From a checkpoint of a small image autoencoder: encoder arch caformer.
Rows from block 1 of the decoder, named by matrix and row number. Rows with one number belong to one channel. Each number is 128 + 32 x the weight over the matrix's rms, rounded and kept within 0 to 255. All counts start at 0. Numbers have three digits each.
# convs0: first 3x3 conv (decoder.mid.1.convs.0.weight, 64x64x3x3), inputs 22-32, a 3x3 kernel for each
# convs1: second 3x3 conv (decoder.mid.1.convs.1.weight, 64x64x3x3, transposed), outputs 22-32, a 3x3 kernel for each
convs0.0:136152109098163234176073145110107138121162143089132168120131131071156120137163143082144157069118110119212115164121096123142075092096171114137106098215152105044108181166169140123145157154153096133129102164000128170116081121087105199143186078109161171151085109138125119124127097116167123192125160207
convs0.1:143174116173152186176108157131100125176116123106153126119084161197129156174178165142147121152128146098120125146137177171159047145130109121120113089136209147111101135134132139117071145134075150145123118136186093160100074165060067103144126092190134132124077102125173138105117096142139171116186109040
convs0.2:244105121165128112179128175119087086183138178158101159143127125117102156139127083114113081144104076124123151069176132093163112135114096126091134147119186100120123109128125134100126137057112118135143199171170131140159102091139133177114097126077106206111068099109117138127161142100105166140122132168
convs0.3:175100126049100185113130210129148081188181200105153194115125148084120173120118127103108037123078028146097106141114175069142198149153135104143116068206146105128092113099105110097130154162165144100080143096099103150103159119182141104215151129128159104129116134143104168113125154136162117147194107138
convs0.4:098130084128076165125169129167141136119159164152150185144139125147109120147085103090117141058107118140186174105184100089120175114148092154099143128104169127106129121123181103118134125111138174079094149138107108123103153092097164168169108112069140110128116182113118171137129106135163143111215061078
convs0.5:112180189073143144062102181135142064088107118114120087118181116085141152067095117125140162120157112107135077135121105150198134171150124127158120029165149134136127120137134136134157160138110106168075129137112116113196049205129104140100084097160124091143124151146140108102102115107035166203247175060
convs0.6:148103126107140135126125102139146152172192167118109184072113130165092164199083120084136159108098097089113125122107146127152123164116116119156127092177164127061107144158171106115144137138131140152159107124145068092156233111142132097223062084095153099106157128102128163141122170168051193112159127123
convs0.7:146110118127156171131102166160176130081156117173156162145148169146143158104155157045085105136124096156119120146116066083112064115128113135134140072090189169138131131093070138133111127133122141128128175119125161166139142123163132130106088113108097108111122113110124140145088171123142141116221155155
convs0.8:112125149134140090192158077153175142167163204133136167123142073152147130038140109138146123154146115162157149169151113146129133123113142125145123137179165111043112134119122112110142095096141062134079140163165059062087125160113188184107173079127143105112126114106167151140134135068110095144160110138
convs0.9:069129083111142140133178144106119135115097132113108134085126103066129117121069081134132144174140169112132150104109114142143046126161074118145119081131125141137117147107095137119088120125077114168137125124109158208165071082133020085139225177095156075113110115131097121134160159137132145134231143126
convs0.10:114146095145143074131118154077071103107088107096054121192135152176152172130167195194170152151170144103126135157112120140114066082108121104143131072134176133147128127149183110129162137157160159126132234136093117104113101163130124124136144170156123183169157168129161090121150121095115103084095103110
convs0.11:134087194087073145114092080135123117137097089170125104144106108192160138168057187126154157174138194141113157154091152109110133129193117142094132046080149152198131213127136159108097093084063048090149102116104147128172151129157099174117208199152142177111092129159112158148140118146152134135073129143
convs0.12:157191113191102107128011123115163070124148104104156158191108102141178119147095111121113152101132161104110133100135122158161143154105094109169140108181089117128103106117097105095079151121122176161135096110111090149135120116189129129218177117088113118107107114187140157175120145064082170081099181112
convs0.13:165145118081103194089026145096119101142136099129081161118103130143147113127170106090081146080086083111143132142127153162125149130179129130130114070161121136151132126092170126117138128113111149087137121113164026145099144067111178071166183141128107138121125120111148137128119200086149154090178181151
convs0.14:194165123126105032170109098092077148135077176083043118132127115142116159108114172120167187170136162155153134159188122100130098097113164134108135154081186144115120167175160117137137147137125097143089182109141077119135077126189104205045060104039159185108154113130160113119124137119149138183167090153
convs0.15:084056090057062138074102157159165130116162169089140138116136206156162139151142138170158139090156179116125121135149117148178097158136094142123107076148193136123113156125131120128092142148130208087137106073068140175066112154137133206115036163095101119127117132135101100109085091103117139063048129136
convs0.16:126166086172177196168122141076097137095084134188128137128089113145126071167157073124127090094106084082109082132092138144157101106126152110122120081166146105167138180124105110100089056077062117162149111099152132218173179096133219141135080102164141144134196107083160114121156207097092139132122173143
convs0.17:104109176050192136115185108148119101132110110157128154155142114141171179157153185154158169149123125167141092135072103180150158086100133131140142116113154145123122118161130107114122107159165174097085251120179143176135159161127162080165184156154121101141191131114092079134117186134145151085129178194
convs0.18:136133106162119050081177115068078077128121133143187111161129146137120097144144130173127159162115171096123098148174111154145148085162186141083108130146125103189144148187119128136114143147123131117143095122168173101143159092149169132073127130162140098137165088160100146119120175181098126142099134170
convs0.19:122136151122128146123074121169118113134154147095105127148134054164219088176210135146160145113143127110128109113135129060040117115063107116126131058126162114092118138188154158211173123163143172140166136145158126110087151147112158178124148108109123116122120111122117116142125171094137223147119087061
convs0.20:158070169165097112097115107145129183101116190107146175167193048123107162113039176142118099126150119150204174163133120133109162098109153130117126176118131122111123146092103148117117143136125049060144170115145109121139131133143255115159142103077098136147135142116131124129155140093172111092184103152
convs0.21:142109104125118089120159094106081150153127167147147143166153188160143192134162150122095129154136160100113146167119141148127147160171181136096125117109200132102118130074127145105116187142179104068147123177250067120141081093091045169121101088068175138136161115150143094136174162190000101209135116166
convs0.22:144108166247073136169086101128084071086072076070062062160132130121127164105088125167161152103106153108100138119122098164156124101098149127131120113116091138174134201162148148145116132168139127152119121132014132142116082163155085087066156177102098099112161133105112113111145145146123090141145155178
convs0.23:119064111074091155048065124184150137078075176135186144130119155076108139151130191115145137171140127096101130123117076127124099109083147142130121138143117124098146110108131154132116109118159101130121134143125222121089201134158148125100004112141133150118106141099147128128166202064111104155018102100
convs0.24:149107166108149166206124180093066113149138133135148139100070131115108078110168155097069136134121164107109164112146132112165086146094144117147128072165149124135128111155142124117120125140130170120159092165140100130140154097132147126139146150148077169152070137113140121112122110145107131178249120109
convs0.25:151092120118054173145051102126154101039084087108069095162172154168127103118131088149163108124176181114110177096169102076184184126126219142126120047161118124191129132179131103132083186103065163184076097100114133119115147122145190092111072171219151141121148141160179105138109175175210151176100146200
convs0.26:117159203112094136145079109127142116204120122181131111147069152158125061173173119137154131161124120151075142132141111139148087148117138097146120090202148113130105126129107106100107115135155029075097095119116148083086129189118123210054114117084103159136142127142136120100112135182187132098175071105
convs0.27:105115132105126144167137097130134138113112110102091135145140081126100056091123085085066090134116127126124103143109157141079129091130164114173130022138143132177126101103056142137120130136120141146148145127168122124142123149155101086122137088111110094124104159146142102148136212134116123084106144166
convs0.28:101135126083108198134110129124110142091117136097088108093124126100108124131156181122183163108113143114085119160187120164125086136126103144091129186075160145081127170171123160125117151135128173143128048121084136169149126179123117137108143144101153115127151081111157153139092098106119117152171116102
convs0.29:120154136087056141182083129142128115181133122147163108130111132132070144133115168159146170182154154107114138113149096147252139104115132111146122141159111109118106147111180142087154181142199168087128109068099137094154156172143111058057128079120103091122099088123147109100086110184116078152161088098
convs0.30:146061094066156139085092162106024123167065121152087123089113149098088168163116170109126115122110108093108092119160135161125104133108118139094127157114146117100137082161112086125090118132122139078177160137076140093123123090163096078150236161202100168105075131083108092124160190133121174132146111147
convs0.31:108123118153129130063131161139173160169122119142098092075063087122169110148141074087159080091112075144087093159121075134146155167194114119179128099158091121141119189134130132135115135116062105126147165147149161142154128106093121187186058116152123097093161163082118148104120089147079094106206176145
convs0.32:147113116100000124181073141135127125156118141114100113117095143107101111088111132068093064115136111139133140140096123194115080145160084142121146119109164127108131108114097123146135105114126122063109067000083100044106118125120139138112122111079161128158124060108155080128132142123181149130107104115
convs0.33:060122142184129105146115131058061159133081145129101152119143121130120149062094121130136165176158126153133113071146136088154078129122086151095157135081157136122125154162151103104086121103119111110108122145171085150110100085125084142111126194098155158115124165110119073149120084079052166132108172102
convs0.34:064131117185155103156116080158139124105141123112173149160139111173170120141160161185147123185151143188148157154204169139134170078109118151138138160115155105089133171131143129107132122123138091177207044175201133127145094118170107119142148120122073099105123106131130165118202181155158103096175157179
convs0.35:138149114122121131114104167194172154164100079103040075130120110144168148114131107103142087171236180141186128116134156105109166143123130130140109131135120146119129106121081160195147138172118166149127137094091156151130124104153134135152120109144135148130155194131123134142110105122104092148145103123
convs0.36:141142061065094104141185083148120136133137129181179161131052115175109135113088166106096139151119120155136132142104165150189131114151104136150131082135162131108116125094142150126143174165141102081050135081213117139114128096121151096140121149090089112137103127165143129153136102160137148176141154100
convs0.37:138063120127085051130136130109133087105143152157164151136116142087038099146118146110061104099067099154125119091166110136185107134161140154054130174066220136074141148116149100092159113123176148080081139000051202114172082070125174120165152123167158133111159057084121154152166163091131085047077126076
convs0.38:128096080156213115140135115132096115153141159138117122095095168145153112170114122110151163085114134108085138123093177128060083132127072166110156202061165148067147139140142150127124160139145125162107148255165083163103105158149110141117139138110102157110116245140086133123152122116098132125136186089
convs0.39:118176165187218114099097066103105119067137132125124098120147159122190191116147166156172169107149164113152145149154119089078092122060128115130169128147179111120134170125151152112145154134154112160096148193165125109099066087169135158173155103135112124120177222130157198127047085107071118077145132106
convs0.40:130172123075132152102143120110174164128147163124115106153164168084111094080108099150108115149122136119116149120073121157110082119146107173078153255001166156057137128127100140142100143154111149150182116145128080143166139186094127113134157104154127117128123132145110103106124124155097091086110198113
convs0.41:125128089141214080104233085077066155135110108167143111174127103148157147111152096156152131150159155148135091068162136000061160117107157108096127083179137118126121085182120087125135109098106152094083147166158131168132229113072206182133117181184102165114166177120112124082073128125125164122151169159
convs0.42:163160098144106091077126203124113087139142116152183150090038185136142207154145123184199173137130162130095065083086120099124134184153119131129140131117140138105137090129111116114147154105125081129171110109152126154125140083112161137085126126090127127138093097171108166146135101147120151201182140108
convs0.43:127177148045129151117127169186193144147149149169144101147094123117137089106126126140134128137167132122128146111034124107157158156162109107194136050190136107129106099104113106115100127162153140150133090162108170085122124109178168128168143062185091104135151174105142123091161095150099197154121099098
convs0.44:135129129091105154134138149162129152039080089077101101173159192154102118221140134173175170111086092215188190095125130114179138122143120147122112138155088146142124130146141110121131125138134131128085120112084131109111138119112137159114099146109091097110078098074086130130108123137171197149119123133
convs0.45:138118165117144191086080192160166116150148129137140154151118135111139152164131112111085077175098148134101112125145176147120120186163092136154154082061192157091129118077157142130198098107198175147135170090137176125133150154129150131029152124083108095140161095143124150111077157146150159099092158124
convs0.46:111070152110093204087105160104156126099133113146129168110077113132103092154068106089076136029059084100070088119107145133147163152131098166081143193079165116107149119093117124130108098127095097058094142071023149115136099079137109140148174155144114141122119161125116156118168112125149166110159146164
convs0.47:128096087150162087146121129138117089118100121146166163105167161099161171092089128146124148141133151152139166136134129148140084135115130132118124065147206118116128121109114129119129140143154090128086138151113081094065118161126077140074148120110145125141096089128174173159182155162109143134105109128
convs0.48:124081117145066115217107027098094129053083119112130146120136088083106095120082112132117115129146167125105169086159110117128027067119078147103123035074221151193139114097107142122127096085104170141113093160094128138086194176158152112028176255116118119121121176134041119113155095068192111122131101087
convs0.49:143094078070124199109163171053108067107088102102141138107144099089098067089122079131120119129102113085096059170135147138104151128184147110112095066202105090234118119134134127150123120094108131109069149167144110152123108065135142033142139128133109148104110117108139109132120110120076100130146160136
convs0.50:132058109143081037138136113118117150156109119155070115129138151080028119137106138143135173110108100165143126121193150162237166178147122120120155091117180121133127108157153101112118128101127118094095182066105143116142202035157155042103141138125122141124107117105079076133154116106096147151126161132
convs0.51:131130148069151088123216149074076145176100127167131109133181106135106122122148106127131131121153170119169143166159134151056127138060061139066119157114161128095134135125115151121104181165154090100143148146233114097098187139158181143140115073046139147118158145100174137110067104146095057129046081157
convs0.52:217127085081100255156076173127160110140142173126129176124103167124124044103096120120114112034120109114119109107139112177133038137129134138132134218066194120054130103111120123107099111110129165110151115091064144151129097130117125119120090170110099147137138173099162116124133143090181178098108172199
convs0.53:145116141193114160201201153156161150093145137161147129147119153156112119096055129095103099162115114164124120134066154071145147092180150185113171155032209157115132126064102150127160135124163091106181067112149084090073149149152125083125087173127191111134173126092177155144085094186165163165151111190
convs0.54:103142127143156184139087152114163166122150130066136109187133119165176184190182190158160093105125112130136150133155089181206092138111055134147145150096148127072142108125135108116150108134144121130101091124073142153145146156100115137089107110164068105124109179144056126062135099098149135111096122109
convs0.55:143160157167182187101093172094149101150144146111137114116139182144109065107124107110112119123095121143127154172089170180114048101139086122116144179141190118047091115127131124121124101096112205126101196169124191154088114139175081142120098078135147144122059139122091123124167111138148133156195153137
convs0.56:138133212099157192130165111176165157132143171060153148094197132144180080148114213094126095111131084111149116114168174166150137146090143146134129131152172096105110112099117071125084092117113113224097196174223133128172101138114142132153131006088134122117124145141119112092135222154192205114070160122
convs0.57:092145134138108139160102103125109134077105116097128135123110145136167176125146180171191194148164201115121184135157125148143086129094101122175182063136161116119133152135128142115124143145157122121123057094067125139124119180183053134033147123137138116117115102105145154147096086112134154083112112089
convs0.58:086078182121113142099170141120098119104105166125149120165131085128129151079077126129142174115110152154105141159134124159161087139134135145123137117114117132140157135138125115135115118161129108171187093101098129126203138124131085103084124144165124181158075092115149118138173127041129081125066140170
convs0.59:177105081139157103045185194075064124141130135161132138081111130110120161158102145141152100148157071167082075156090160125110109120156096113099123110134182127133116074120167082098149110130175134074123175094159148052162198027201146072184105122155162149094076108100066108123105085060093146113143103191
convs0.60:137101163134124146109140122121108112138154139145128174138131160074000090120108145126053088071034027130158144107141129085192140123157128128131141104131140137141123106042100015000012101045109143109107139098086139121121119085147111061126143132138117137111141175096103105110145123123143068108169128114
convs0.61:199083097146092115119172131068116113069104119131196134091117182118120102145085098104112113149158129147163093074183163098135160157140123141142108066174107109168127071130176121151183067095132107088137118142145176140195139055182091149108138142179152128150096106132122136085096122099143173219047103180
convs0.62:177134119135117127075128118136150092097121134074107124124161181125148137166183124161214156137185154113132143142119097157095090114091142138170143123124119130138135148136164118116141137141147132127176062131113127127147202123154132121129169191163125089142121111203114101126020127131077107119128074113
convs0.63:122131127132215129105158110114081088120107115121111130143151131134112134120054124138094081134122120148160150134154134115133157134100125096164100066180104101147105120073102093039070145098123134139106155204156111125112139130152099085139119092131104146135114204172118160137120116142077082100137123174
convs1.0:120122136092143188126141151107110134084081081134094098131124137088070103101139141134115139109117135120135115125134168165121143154107103086141088018000116076034073108111151162120137126142146128185113119060083115119163176166141161092189133098138143146124146105129152084130109166172123215135137165139
convs1.1:133175150140158133163164132134137127127171166127135134130100110139159112152199152159094156132092086145055131151131112157109066127179111140129104061193190136119125161097088142110147167126167118054155090193159126087125139171136081090098140102109166143104094121168138153144157125095156102114107120150
convs1.2:169170106189087145156103120109093123106054161138109115148110092166089155119128111120130139109104117175140157118095100144170166128114161101078153080164174126149157179188116124132138115111127081087139177199114184137130119062148094084123109109160104155130108153150104081124117153109150238142169148117
convs1.3:098139139112097175181188150126134147177155168134130172116126122141138204147179170111132109128068131138070098129093150125167185096172164094100111000038139092125112159142175075063149093133152079069139094117092117081097112064156091160174113152172115095154130184099157196115090097126098144120138089125
convs1.4:120129126101171109147133092106126127108100108122142122146113071175197099125115123122193134164077147163156115097094128083204222095121146152121156069171192113121138122123105154122127124177107147044147119064141130139102116081133074175139104122111132148137162181128141164142130143101105089172108071131
convs1.5:098098175127122107139097113132185110127133142126194099137112163092153123114042098136077128117135142106161167161163112156140146146088123102128099010054165126095112149126117157140147128087147126214127145126085125096120118208142176169125097037110126074151114063176101099136122051070041165211085157158
convs1.6:136057127132065127133111122128125130087092132123077145121106119108111168140151177125184119155103092127077081107142144122107154135202147103193101084093205092093119150140117078111167057103135157223125155178123134118078117143142091160146112151122126058137165154131186175137112107109179061078121109114
convs1.7:075134121071041168135135127138094157132107136114115130070160090123101155175156158143166150123094119124139104114120108148158109133090070169223121079219255168193167120155179132151134139147129099117158147169193164171156158138154135150089150116082088104141118077144097095118115140121125112147105115090
convs1.8:197142126157152051115178123117125116146134119111121125121068151126157124126085072125129142171173112168194148120133086150126093138076114133224124105092120117071107144134097127085143153119081070078115110200127113080087120177114126079089132054111138145116134117113158155111128116127105124171141133121
convs1.9:128101119069062137077116151120138134136153117134113134159096115099050120089059127100117174127215166172200143115160095133135074111093060083128067063098145123117126137102107175093160171096107078135108122207144112164156132125120099128169118155123152114121111042085111110094122171145147193183166166187
convs1.10:112130125130147116156086097127110139085059072109132104121087125122108114161136137099092118144167106107135102113133136153168085115094075125149155028142179111111143131166108137197162078116128109113178173145127137140138120126138170170150132169140182220148139093128092097160098149162103143148123125138
convs1.11:114154170110013182145086143176130124151151124129121115133200150148022175150055133169122128150148101148115168150110165115067065124144128137094096064113155141166091122081117102139041103121055128155134157113154109112129183179136135054147120101115142154129035112137139160100154138124110245085094220116
convs1.12:114189126243107087192067080139152135146142124111123116102208139136133137194114097130121136076126130097113148173102130178154151102128126094177094133024089062087124167183133087105131084096124095095130155124156146155125133111112143118164134177168132111098101142150144186161102120144115148100123143110
convs1.13:139148154090072155116049082100101120157112116137137150146088100178175151090147113124087123137062182151139108123102124142115119137111135125124103081088111138129100190095085118069103138128139078044103130224121150246141126126141086161169092125119157182106186168084111138141148179136178160085150094134
convs1.14:139167150170124127148105108130112138112081110129124142087126109124108148126078133158133148109177166091115177092120121107177128111148157174142098135170122165099138136172134104149169114093187097067154165129126148048134128100107135127117095091126138241141147127133158126128119134121112148133111137151
convs1.15:052100154129045187137107172094141128102099105126162128149152111186146092103155178096131123101175205094168123138102157075073156093090121115106098061119228162105120200154120145126057105173082113064102131121128165229145098055126149158111114119066110106128117161126092108117098166146141153082135110119
convs1.16:153150142119150152137109132121111116119117101127117134152092120137040128115141125146096164115066149110094093118177154173208146132151110116116120127171203130138144121080155105091125144082126152150123148174110130171110133180122146157138140112117140144099189218081115121157105099114122100070136128129
convs1.17:105151130069097173116149128144127132145079112107102123132120128101172177125111127184136147137099097116159159129136150152145117109121101120174146140202213142128138110085151148115118138122110129183132161255150153147139158170146152237164125115130099135147190079118130104120160100120171083133166158166
convs1.18:059094151150155086102102108085123108134181152138136142139105152098157186131096110140083114107172135115114139128151147130149140164171120134035162154060100152213139112144108130164200117121133184145109190183167155212133138134150165116117158168143098090129134137100130154120112110103139083140100118144
convs1.19:139127114118124126122135118134117142150113131136123135135124121127120116135122127132111138133129119134127129122142135141150142128121130123121129101102142125106124097088109080070081101074089109095107099079112102100110118123121105103107125112120124145128142126132138133128116112115100089104124111118
convs1.20:150097144197161136164193139141093133169108140119144131146117132186213136161010113115117122126128143172224115097129137085185155120079096113108128146144116137108129150127158148177108162164065097082102100164125090105132147121117164226124108086128130148134159167134081090138130167128136143128159162129
convs1.21:119106129103150093112181090142072125132135132126110128094101142135166146175155127103110136124131080148164117120134146174089145117111126119104112082167187142152109168113114146084163098145135126165140101193110100167105121119118120025101110125133144153150128124151207145137120166176118165206121136125
convs1.22:154158131205219133125096143116089136104078121108088095109143123084136138137087147115129118087062112164129159121122135175121122141111090115111133123123124129165111162145160162205153141120113134123150127033136113101137124115117134088131148131145124113113137154089101136093124199165136207130125186118
convs1.23:093073118120000160142086155140164127162170181145141159117134127131115143132135153122107133106121068137129070120140186116081137107067110116178167149119143152135135079147155106166131158217109147140072087070116118134177117198144140129160146124104135138133139123164102102111089080131034195160127121086
convs1.24:210204124135086156128164140175124144143164152132151154092113111116075127112211137130140142154107120112068109129111117159040055164101108172135123058034150123139176152180149128096086129200138119077142154047134157189159147153129139154143120109123156202080084158144081051144176157104143112133122084177
convs1.25:144114123118033110121114099103152133102066128137077125161115151138140058114146159102144144153170114137071151103170166061080163158120154112128146013102164155198114153169134123188122078041092124164144123108166150079058096161136137170128170182130148159097127118156181159119119143140177234158170166167
convs1.26:134129127155064106124083121126130142129126123133147117106076126115034108078090116131134144153123140136066122109154128105127066149121134131153117080109168096115127133127134124141104149105110131043076129035063139013101106144104111072052078045110155181116075170131070123156147137125165133111114097103
convs1.27:125078093107097137121123157145099150162170135133130137124135107187183087155123117126085148179093158151120134084117168106118158108101137121133097014075207132117153141119114113130140161120125147183131110192120112067111154200145100157141119115131110130125080008157127117123129113163133085083130119107
convs1.28:148156133146205138110090105141170142115141157117139134115083129112072125135132164138188141099151122139097099143154120169178106144135114130149123156228131134158125175185130174147138123056109110075108094025101143153087168125147084090152130139153161153128152152118135146120136143107153139176140120170
convs1.29:127149122134134130128135129150159131140148173114142119115106128132177147144131132140145138098117096160092137116125135095071099114140141121110108151165126114119137164152141160183182152144173173196163200255177156196109139172145159166159151168137132147116123149168136149156135152119134187165112122144
convs1.30:111049112110089144167118127153110144111144113108128171129105103140152194182157161153097084140094097127168083123169148162178125093094133146132147130128151150110115140135125078041182063115184090139117102042125120180125124155118095111149153151128102163135079073118117114136108116116089208155144193155
convs1.31:087093173131166156108128155121153099097124101118111109116097135107079172131111148143166108150123136133128168135144093097175071121157063127189103145126080110089123188122096147126082164129055118134104133122170095113147113122155111090104107078094136056146158158069109139091113139127083108156071150137
convs1.32:127156133138149150137149135134132127127125123138138125111108124138124141120133130124139137108116113100089122133094097147083080143128115133116116126137125128132130129135133137143130136127131171174165187223196176183154139117131150131156133133132152182137153170152138158127117116112121112101122121113
convs1.33:109123108187138117125123150155144134125089114120150132110107123108059121132084102130150106166217112127129130122114112109105097091127099147142175123162196130146152153183157117101155096112139084032118114130142113190161156071141138095100109110075091184103105145132144136128099179130106177175146176164
convs1.34:137136129166145169115123154157134126147138159122111136115144126140088124156161140165170127108130052171131112137110107141099108105086115150169158183163131156093114133103130126120129118077116139146123155173213098145159124105116087033102088075122089065147111148155106148138176187144188167116138177180
convs1.35:131143127130143113126120129133146132127102121123128108150138137128122122150146129132128131117137110127122130120145147109147160119142144122118122140140148137115132112100110106089109120103117129133131135115132139126123118127127117130129128136130117097110123087094118092106117131126116147143117135123
convs1.36:117159108090162117150175103167155121175152144138192111066100095157206136141124098149151115155150077098178150152069133133116079130128116141094153097094183109077097131114133149156134108144115102055102115249169090099106126054118156138123123137145136142133096132183120152120139094105120113131115149099
convs1.37:136103115172115097142161115106126138134145135134103137141171128148141142123145122127146112080097149104145118122109140088094135133105124141141142166191184149104122129167187142127193166175157177248147194247161156128117141175142151193151139134147112140132192240127175164135115113147145111115096115128
convs1.38:107104137087090132122100123135130119122128132134133132128111124102082134112144145131117116138109117121109124153150120171168106133141119137146142152166137137127135103083101111093092101101103096062092060022056084067091121102113109081106111114123099079122075080083103094103135120126137153124147139133
convs1.39:131120133129124107115115134125138122123110115128126116145126151114116130128120141119127128118104127119132117130190132131183163137124119134151142154165162128128136096117128113115103105115101119098109098082097104116129123136114128130092120079106116105107124114084123109123124143119151149146128136138
convs1.40:156126114107068103129090085137156110103174104106146119134169128127147117126121109127073130152147075161145127135127162135063099104124106164216191225255118121164153122157110122169095106155144133149152145141112151133132111183158087118141122131130137098118054000162106103157137077123113105149098113148
convs1.41:101147130146150084133143133124148121117084116110111107145094121085087108162080115166104133141193140159145119133181135092190193134169127129095114115046147116114126111149129052105125080063102115056123104028088123089108110107115123154114162169141101109111131124092107110133119106141120125167106104103
convs1.42:100151154128119080125117118120186106113114129127132128117106131098057171113166154151170121104200081098171124161129107135180132131130128143158142156180167149117148156154105115009184097048146143100152137146113109103116127078151128083122138112115099115146076165142121111125138117109117135213133164171
convs1.43:155103103142126099118113121120139135093148105123134115130151131139170126117166108104114120143108173182134149132125126087134156104094108121213147032099207117117144090105170143110144133137097150202140131073111129117133130213127151175133122104129135158150164218117106134131132105128095141193127098109
convs1.44:130111132110121134126116112124137132132126128130123152147129104150111118128139119130164124158127146148152124110117131092144152107125135126140142128132130133141144159140149141131142164153161116143141122150149123125137131121135113125121134128140152146180165181165159179176119116127116094117118123122
convs1.45:137218170139167173182190145122111133166171142126086173178220142144126159174209162137105103121146152126130112166142128155144115109111150136255116000238231137123106126079126155089138136109127121163097123200156171175147142099080137069069131130131147116138120161113114157121098077104124143117125156139
convs1.46:088099128130171123133123146136110099110125099133126123132118096187089098124165126142109111129078186122139122172153131158228166161123092169191186178237152166173139165071137136084085090115088110071105155022066146076140133130131172182153136106132121113130120239114082123115166147151131118097143128098
convs1.47:142145108093025111122108109119104132168174171127113124133133144102114134105084108119126167074105097160148158149146130157100093131116145129121167032133255148131159115131124089115126124120135110058108114184124092061116124159137111095103138135139129081120108092177165160158119165165120152154151175156
convs1.48:183114102153155134137164137158106130176144169144166158154094098182068121138112108136133132148152131132067164081089096082131087119111111117045133019246255182212146169108125133100107126070111131086097073080093180178111142106147152108142149214156095092119090112119100159100125106101122133085152091082
convs1.49:114146174143131198121096131117121116149162132158141156169177161166223138107122124121114102119156129116169105136120127145077104149122111088000109057000056140201143128153134154131118140102129140172143086156129162148156140136102073072081141148133132118122158096128140086119124099092100151111126092123
convs1.50:093119130137211154128144129127134131099081099129124138134126143166188158151146114136134095180159166112113146125114102095159179102156163133122141100093166141149124176177146196174170123115163154202148172218121145169154146095128176188123140166138093137149160103107139126111122128125139138170152182150
convs1.51:136152166104095177125187161140122146156154136118143149148108133186215117146126156120113117160151107145113104148180150064101143078059142122111132105078160120159143147175117186191158106184092154109092097217134106188125142133115131147108107132143163221143147102166135147185093106088137095116161089119
convs1.52:102141132086074184176105118144081133112091100128126123109122141132083131122098112127097128133121161146172151118131126175157091120149113159192174197255206129049141120172125090105043097143138139089125141035103134145107133138126104163101147139114153170110140120193111125164105180156138156083105127114
convs1.53:129140144123136158149140136112112147128106135154116140104095128158097120113120132123127124117103134104116142126116144126174159136153165197199175109255253197182148139166140141185135124192129120135135090110127097036152100119132079158154105189169157129135157149114188194124098141176072062108111068123
convs1.54:131139164142221157126128180114140112114119109137112096160126099091100152134140133104132073117098082143133158164105132163138105194121055111166153120228152128072116140112158103161155134100147144114092128043106194172133113071119145018112178053092063080151079155130052133107146148126166149093149137137
convs1.55:163151127141097097130096083111097159084140106146128125151166138157137112115134102136123141152142163077137144135109146147126095115147142171215147111185141087083150176170161129067075115093136127114146163168145173141126109109118095087098101132127135153131069121127159098126162156177126130112110127133
convs1.56:124113150109074169120129117151100124121161082133104136100164127130143099149094144141117100189066117086120154116133126146187171113157175139132175136098171127122128148134155121099063099083135153198163145199172129023158128120115149089093128077142133080123101046149129177141122108132134126152069214213
convs1.57:078132133155174134133092141139163133128127164142144114101094135081072113126100120143136154069109103099091137141144109119098088108116097121196180093129253085142159127113114147168105116096106146106113146075114128148122142144133166091146123130115085057107101098128128125109114131110123160122125113094
convs1.58:118086141139120154103133133158089124150159150127143106113167143063101110154102053161098118107051092117154182117099141199072101136093126133112162119091150140151137125149062146219128128148102132114155105023114127090140106157105084046124130141149143094121080083165109104133085092149101147168136146138
convs1.59:116125144107079120148165112121149125067097096118126127102115148132137200119147146097159076108134100124107128158135074144214107136204159088109110076172207110135106085065113174098132128165187120115138176203148127175101102049119147233172138201145037112123071132056140162100095140135093104134110067089
convs1.60:150136126170157122150140128120126123107100110120112125148133116172153126147149129122127128160154162125140117100123143084120152108109128129147144126136142133146142180182174194187190163184165133171159142168137145173151137153144134186148121143140141155156140141138132129146135134129145144143141134126
convs1.61:114075155111141163146199095109149129113138145135114160148195134145128122098140160130150119096195109094196175166203148122201149093134163116118144061001136141150115069122140116112131066147185174164102137081135173142128144182155143071105147174133142110142077112148126173102150118149139154169163130108
convs1.62:134096143119143151116157127134147137131136141094136152141114117106131111099177160139130134121121086166106066132100092154083114138070132162154140133172137125118143079114116078161152129203138155189141132115149140161135128171139119149182155174118121102149116112140152143144118104089143144090132065126
convs1.63:143136134132106133140130139134128129138138138131132134131132142116137154126121136115124117127119125134132119130137122133125123124106122115109103113088101120107114135152147140140147124143129102091114101092091114102113119111116118118128112112123105090112084068094108094117137152134153174145147154148